{
  "dataset": "analogue clock faces",
  "arch": "vit",
  "norm": "rmsnorm",
  "mlp_ratio": 3,
  "head_dim": 64,
  "bias": "none",
  "qk_norm": false,
  "inner_norm": false,
  "layers": 8,
  "width": 384,
  "pooling": "mean",
  "am_softmax_margin": 0.2,
  "epochs": 34.7,
  "final_lr_fraction": 0,
  "weight_decay": 0.0
}
Rows from block 2 of a small image embedding model, named by matrix and row number. Rows with one number belong to one neuron. Each number is 500 + 40 x the weight over its row's rms, rounded and kept within 0 to 999. All counts start at 0. Numbers have three digits each. After the name is the row's rms in percent of the matrix's.
After each neuron's rows are labels from the 100 images, of 14848, where the neuron reaches its largest size: "strongest on" is what is common among them; "peak on" is the class under the peak. Only what is clearly more common there than usual is listed. The data: analogue clock faces. In brackets: how many of the 100, against the usual share in percent.
# gate: MLP gate (model.blocks.2.mlp.gate.weight, 1152x384), inputs 0-95
# fc1: MLP up (model.blocks.2.mlp.fc1.weight, 1152x384), inputs 0-95
# fc2: MLP down (model.blocks.2.mlp.fc2.weight, 384x1152, transposed), outputs 0-95

gate.109 091:525538578528520532545493539475513512538516524457577495513535473517486422548541450424464515500487473529550560516454553429555507459458542477568461533502550472403447404503541469525507478547518485462485515532488506446481419552469482581480489505528535499479456429436523560491510458572464535500
fc1.109 080:519433490414532523474552499521516463490488490516527437432456505520504505417530532556526448506550542501449557534511509572530472531450497514479474481505519477541562569564442494464475517443486437501479499418526550528530545497522490501406517540434471451472498515491523527508454493486544474516
fc2.109 078:472544495437459510484513472478539562556542499501469468423474507562543475463485562470505539472502493521476530509535546459467503524458514535564478490447509542563504474541561508458530479495547534499576478462508526502566504522481538488470427430485558528515587493528468497532502501506478514542
strongest on: dots (90 vs 25.1)
peak on: face (99 vs 47)

gate.689 097:568479579466530526500529497517535516540525468477521515496514456480508414516547512471435480551521484510571582565509561494505461467456467468459439492471580464454431448525489461446501522480543459531494483525502493438541436549498520589472484483497524465409451544391519485516514446488483453510
fc1.689 083:566482474483632558537530542473523441533509503462505477492509540479473470490547519517435501484466608538523565484502478566523510498425503480511442480438543435473443511470487491557487473512562465501513453456533495459521482486496513526476534523431572523459476552451540541431516483478490576483
fc2.689 089:532544580494467496489510498547503476420459554466434497442482538598497509478477485499543489501512544517496433572508549408528503512526486438442539481477502498484473530510532476446490509485536506541532442468451567505529488488474506407479465452473471416542469498481592490555594425531516476469
strongest on: numerals (66 vs 25.2)
peak on: face (99 vs 47)

gate.607 085:439474549528515522556488516465403504518536540485436463472458463508552444400491518476531528440568493462534526565432532466517441473405559556529398496591561503478456525546514426444518465579555385430530486544552513459524412548436553585469468480486478440527459496453520528481524483442489470477
fc1.607 090:505587529484426553503481562545480546487407491568543485543509566546474480557533493570486433533526552501475509476498437454531545491600442434413547500450505464477489482471518534537494493441464552446442522577472501529497469466464439450536520453477467513530548463484546513567501502589474537462
fc2.607 088:476460602468521538468533569489479545523486587519560546503480509478611444487561475586515534450565491455481544544486520461473488554550490554510476495489573524483514482551539463513477587494482479484466512536530476497529460608507482514530505517467553480483463517480539535529502536545532561514
strongest on: square case (61 vs 29.8)
peak on: backdrop (82 vs 50.2)

gate.388 099:472532508518519543523499641482519544586510536527574519564572511457557398578529532543463547453527472553561588525477509497475513516483507472498469575425580524437431414454569515490510475576453471431466499520491445432461425598515436536498465508474583519495482482490543540512523512559531516463
fc1.388 095:485460513511443454488527448542475491407440498516407482447403449513516538447511517439529441520502525440467449517463539473537461492498456527462517467576481473589510589585464457496451544463576501536556482513537545545528533478453553482512513464505418423488488505495530467494508447432463470542
fc2.388 102:560460483525555481502557458495531497538528467498478480503490426500493467519488523482510522512466401489511519505455515580488483551490465574499485485567495501535462494523486500529555511496484480510529450539493427507515496518470551621533459522533486464372488553470485462461494459487532467547
strongest on: dots (63 vs 25.1)
peak on: face (91 vs 47)

gate.363 101:486561534494512462580468561568469518549489472510451521456487509445490456569525518516489513515541526549539533527401491466518416462444475424482437439492539446464481451559449482440534533529503455490533518562539613439530468513486494527426473496470458490508473460499513507545510506531499421454
fc1.363 098:481470566508533534561492549528518457449550559457551498495430434489524420438552419532500494456538506500451543526512515488525474483469505506482475491556558535462503516480479491584475461495570473509464523529534522471491453482457487547502473600494490478508455470464549556492504498494524553416
fc2.363 097:538466457492550478482482520474542525581524497491485455443513540421501500518489566472502509535504486481494541534513492576521513484428455477547494490462521493509537471517440495498508530487519492542562463483534554535529518502566562502457468529485530522429492569530528463473480523443505453574
strongest on: ticks (52 vs 25)
peak on: face (91 vs 47)

gate.309 107:511558520472501534477541498549469494509497452447496540470456477581504493432530449576514435546537559471483553557516451457436541500499517451488509504462500512454470564536500513472451466464509555519513482500494535489453512478518556427545563481491482564488452437512501497497532429477488532498
fc1.309 115:517479535550498433523473524446503547485526557579535478541492522451516485522504489445482557416520462493541524434450492520529468457443509503506493509557528451554509425499500427472556540594533438460532558542475477511530503528499448580443455491477527424466509548516473467554472571525505497457
fc2.309 121:476476492547522534504496536498458547489451516511491518438420550443544484497536448510524395520567525432544524504463459467525487476452515483466478501530513461555498562531467424536464505460548494548570481520572544455534495529466511480489503527469514470496510459509492556482500455459471554473
strongest on: dark face (93 vs 34.9); ticks (56 vs 25)
peak on: face (80 vs 47)

gate.315 086:514510599485584554547521515451531510516566519448539502474539427452500437503573440515518460506517489501503535543485505553496501477476492557538402418513573481437446496470493453465565546555538454496495487537546533431566406561478474566464451514531531488445505514462511507479479477599470454471
fc1.315 075:476545557516512491521512573516439551462541451518534512561527625402523458643500451438467502561592522551616534454505467473497473482428410523504459506512540513486435469484548468480517536536510469473541486534476526492525493526572467512513541546447555584451486518572510515525530503500507550450
fc2.315 074:543507517480563506447475527487510479489501502501529520474491556437465490493513527490496495480492556526556521504519556498599545444436526511472508564462491491400497528456473478518476495552445469471509478524474517495459500518484440497453516465458472426506470548513585420514564552437503487524
strongest on: dots (75 vs 25.1)
peak on: face (100 vs 47)

gate.616 090:557474575489569582507557503521529517547548492493532487486473466452486426540476545496463515538505503517543525510434564481492477501413494576522415463447553481434461445528492502493547535482577453483578469487504503470581501533499501593484475496452447476408492484470491450481467471497447389585
fc1.616 077:490439504423525563428585505478515539509491521474468490443495498458508492562489531491528516429520482514474494468509549593533474570443490604508475455515500569544570516570557475452449558454533448455501422477515474510521498511574505570470517514483469422432535505502479487474469446452508431538
fc2.616 086:494517467525460523569494455426500526549505492560488445514517427553545512582439484464533461550484453501469466487489561522427449508520501526508486480510462468540513487551449412483463528490498501553461504473572504476515468531456535433514412545557540557526539457428504546436504494499459568517
strongest on: ticks (52 vs 25)
peak on: face (94 vs 47)

gate.446 092:549529560461569555574548485466508501531539527475542474473495454475485434485536425503481518467532531524515555503506518571536569472487505560546381448502595470449440475501441432475488514533555488484453477513528495424535400547401485606504423496546510461479493502439510518445477456560438507462
fc1.446 092:420487507528436476502469577519561492508538538422566538505526527428485507498490504507504499526483477505483455504532510411436461527528453515492496501511516546479428505425546488514538458546504531502506475508481555487444475450567435510556546465507517623556460495551519473519560536526521561466
fc2.446 093:515472506547534448504537556514498460499503545466499486509460502418436490464532485503480494467489519473523529504496485514644536495451494537470489525530519501462461514511514516511509474570543503477519516569500484472493502459447453588479512512422426451479442527529568522550575525423486478497
strongest on: dots (85 vs 25.1)
peak on: face (100 vs 47)

gate.158 107:505490519525551470562462522459504484540572529465510529486551486399467428524511477430471533492536502534630569536465511507475416469458453479505430543523590509475428439452562470490523456571582472483527474563519539401559386501513450549489425485516564478498437511460547503445539504567505490429
fc1.158 106:535518499523490487520516528582467497466520536506465435460425487515528538406455542544527469477473492435451504543464503514509475508446541474486527495519499497498555545591455492499492564504482471525562516477543524555486564486504529535461509491434490439454467509520540465570483505469532450532
fc2.158 114:504404441464517482494499452465525522534528438495451462441465497499562529473453492413515514531556416474497513476477514529468495487459423548505493425559485512596543494535456440509460548499550480536529463501514489489545517504497554513487419492547453478449502557534458507473411466492516500539
strongest on: dots (98 vs 25.1)
peak on: face (100 vs 47)

gate.763 090:413518575515512528459570552537477563540457477463507566470537516505531419544498560542508526461497522548516529508498474465464496506497489446505497510422586513415493499493527536446581515510459428396479448502521520523519506637569467498493583482417502539507464505557413533495542494531533451604
fc1.763 090:537473480494484530532491463520488455461503484546468473519412490484512541484503400449485455535535462468509478506472547508532488502466498572478479477579468514584477509509472430502458502482527529552579499497489530446475446396420533501515435469552449429490547486415534455499485462471473551448
fc2.763 092:523470457493589514527556459551520416535447507502460428426486522531445484498503596519489517551511479466562484544477469525497500510444460504397472540516473504506445528443471512488535425496466470507551421532492488499500521475499517546482499460466513448435466608513533467499481459500537443516
strongest on: dots (59 vs 25.1)
peak on: face (100 vs 47)

gate.431 093:460531561473495430561465586476505500495469504501520506500483512489502409506500582417467528472539525531540553546420575532543403483452513512519515488531573483457445486481516503480483472580506474478499565534534465438523390522501458589411447483481487429518496515476532502549554522535498526437
fc1.431 082:483483495499535484536491515502567520547558507423518535482537481445468484589442559421547541495501422516482509566471535558509379538434481483600509568518534513524460520531525567505535531501561485494539484479523544477549479577546518514445473483482525520485521535450454490436563491467531479569
fc2.431 089:546539480439561483542455496506531457514517490545504466484548565481469526531520516495477491521487570600538511507465550496515449461456507440507512506453464434444446476419515488469463489557496538515527493502485555422460505473598469405474475471501482472546496459472556455500450543533449498454
strongest on: dark face (93 vs 34.9); dots (71 vs 25.1)
peak on: face (100 vs 47)

gate.487 097:529494528474572522444585504517487515501490434548509484560494486472548443494566504542450457555519518511533475507453478457536481466485480471489473507427538417469453519501451443464468467481518529490568517467540597502502525536520506476462534508468483486514478451476491532525537479474432516499
fc1.487 088:540448448506571495464563464575521458549512492507501476517458454447552515450526515501476501490478462512461491521426446464508460510503471474506532540474448491444496520527473477550476467487540500534549448471501594557453575529530506413486544537562482486500459479535441536507540493475474574554
fc2.487 089:467503534474546526497597486540446505457437530576515460487462403462479459470517531522527474552518498500521487514491533467574530544505544612459444475510536507466457511460470403458480472464535444455519517492583526470548437533472456509472520500492441432498469439484516581414488441539468563561
strongest on: numerals (86 vs 25.2); dark face (86 vs 34.9)
peak on: face (84 vs 47)

gate.569 107:479521576512510467503504543479506507468459506506496541497456475480496447491553491468438429466508501513529538513484541474553493465525501535478493502556549472451460520490462427528485534548546475462501539543498454463516408518357504552500505481510445403473487504507525514533516484499477511466
fc1.569 117:470499496463425492511504451461522545516522502471487544481541497527517548529498442471529547492546485489486490494593507518455482536478435486500475434509477567551506494479483515506466534462454508539480491460473560534460484496550461493499459518507466601546499577525475475532465506489562492474
fc2.569 107:568502431580435443525469436504480541435470459518510529516521513581478601491413403444510441505473486453458448437460505502445529473523501450528570478541445499561510530488466498463554484533510534506497487514451475479517552449391535510616472415551475479532519481511451456490483503495477466488
strongest on: dark face (99 vs 34.9); ticks (52 vs 25)
peak on: face (99 vs 47)

gate.180 085:488528567489534529498522505519505571491545495489561580533535530497515447513534493563444483540538533491585533484497407469497476467499538520535480518421581479469454465473514522458527517492500527410540507502522502431518457568560508503508528416472552564447479410493444513513511442470514431509
fc1.180 086:500454480493547490459515536462515522529515439525621493553459523505546537462548527518407475469533477497471554465487545528524544456496557552515515549554507484495496483507443517568470510497533504473484571548425406511493521481479429530475465535494448485495482452500555478551449537480444545537
fc2.180 081:446474406447572518502492447496560457509486552468435475402580503468460483521493517482593548502447517505535444530491524548470454626523433523490488459508459528529486504474502491545496413488497543549497427470553485458499484438505560537524438496520478454492515515484515479439437484524467468531
strongest on: ticks (51 vs 25); minute hand past 3 (26 vs 8.5); minutes: 15 to 19 (26 vs 8.5)
peak on: face (88 vs 47)

gate.352 092:553484602448499524509447553508535431519492487434429479413462445547501460500551471433494460440507545529503502538489562451505475502485423463492432391507522457460513502535504485523507538473536416501507471476519540520514441503465577517443464516470460442466494545436523509545512448493540462496
fc1.352 101:510466477453558465540524477538544409524529465460502462477477455459481555472519596509467507465453548517483545536487488510548422502526512474461459445536464413458516480465499479543515591506559458520482475482446536531501560457590492556450525503530460506494491547486528540547422493489485514524
fc2.352 094:551554534552439550479522523594500507458525460530494494450466536551520508434434436427535417542542528481444518514492473425446549485518485427520461487506494522488518552565518502425540523466522503523534440449511557493513505512489501463498492473483535520515508472521490493579510456525523511445
strongest on: square case (63 vs 29.8)
peak on: face (73 vs 47)

gate.18 095:543615513485567566503474549522411500532489467542510510584543548494456457596564534588477466478515540584580545485478439521476490477508464408521486540440571482471490520462504550492490448499452507452504539510472524457456478510539556456538527537461505587517502471498485534521515497464495497475
fc1.18 089:515577473481558532546493468451476472547504477513476474532572542547414467537531489564524500466481501500584519520531424547412462480492503418498485509433490512491487511487534541464493472493465512488464510509488490451499504502589576455495528478465547623545540481488412544461503491426535428480
fc2.18 096:490558567517395485489516537535474497474500515494495502523523519488518487411475475522539491443463528492429470479550491461534567504524547465503475559467516553440535531496542548442554517508450424474461514438461535544472503511481468456501536473483542496551544433531526533540569552513519533463
strongest on: ticks (56 vs 25)
peak on: face (88 vs 47)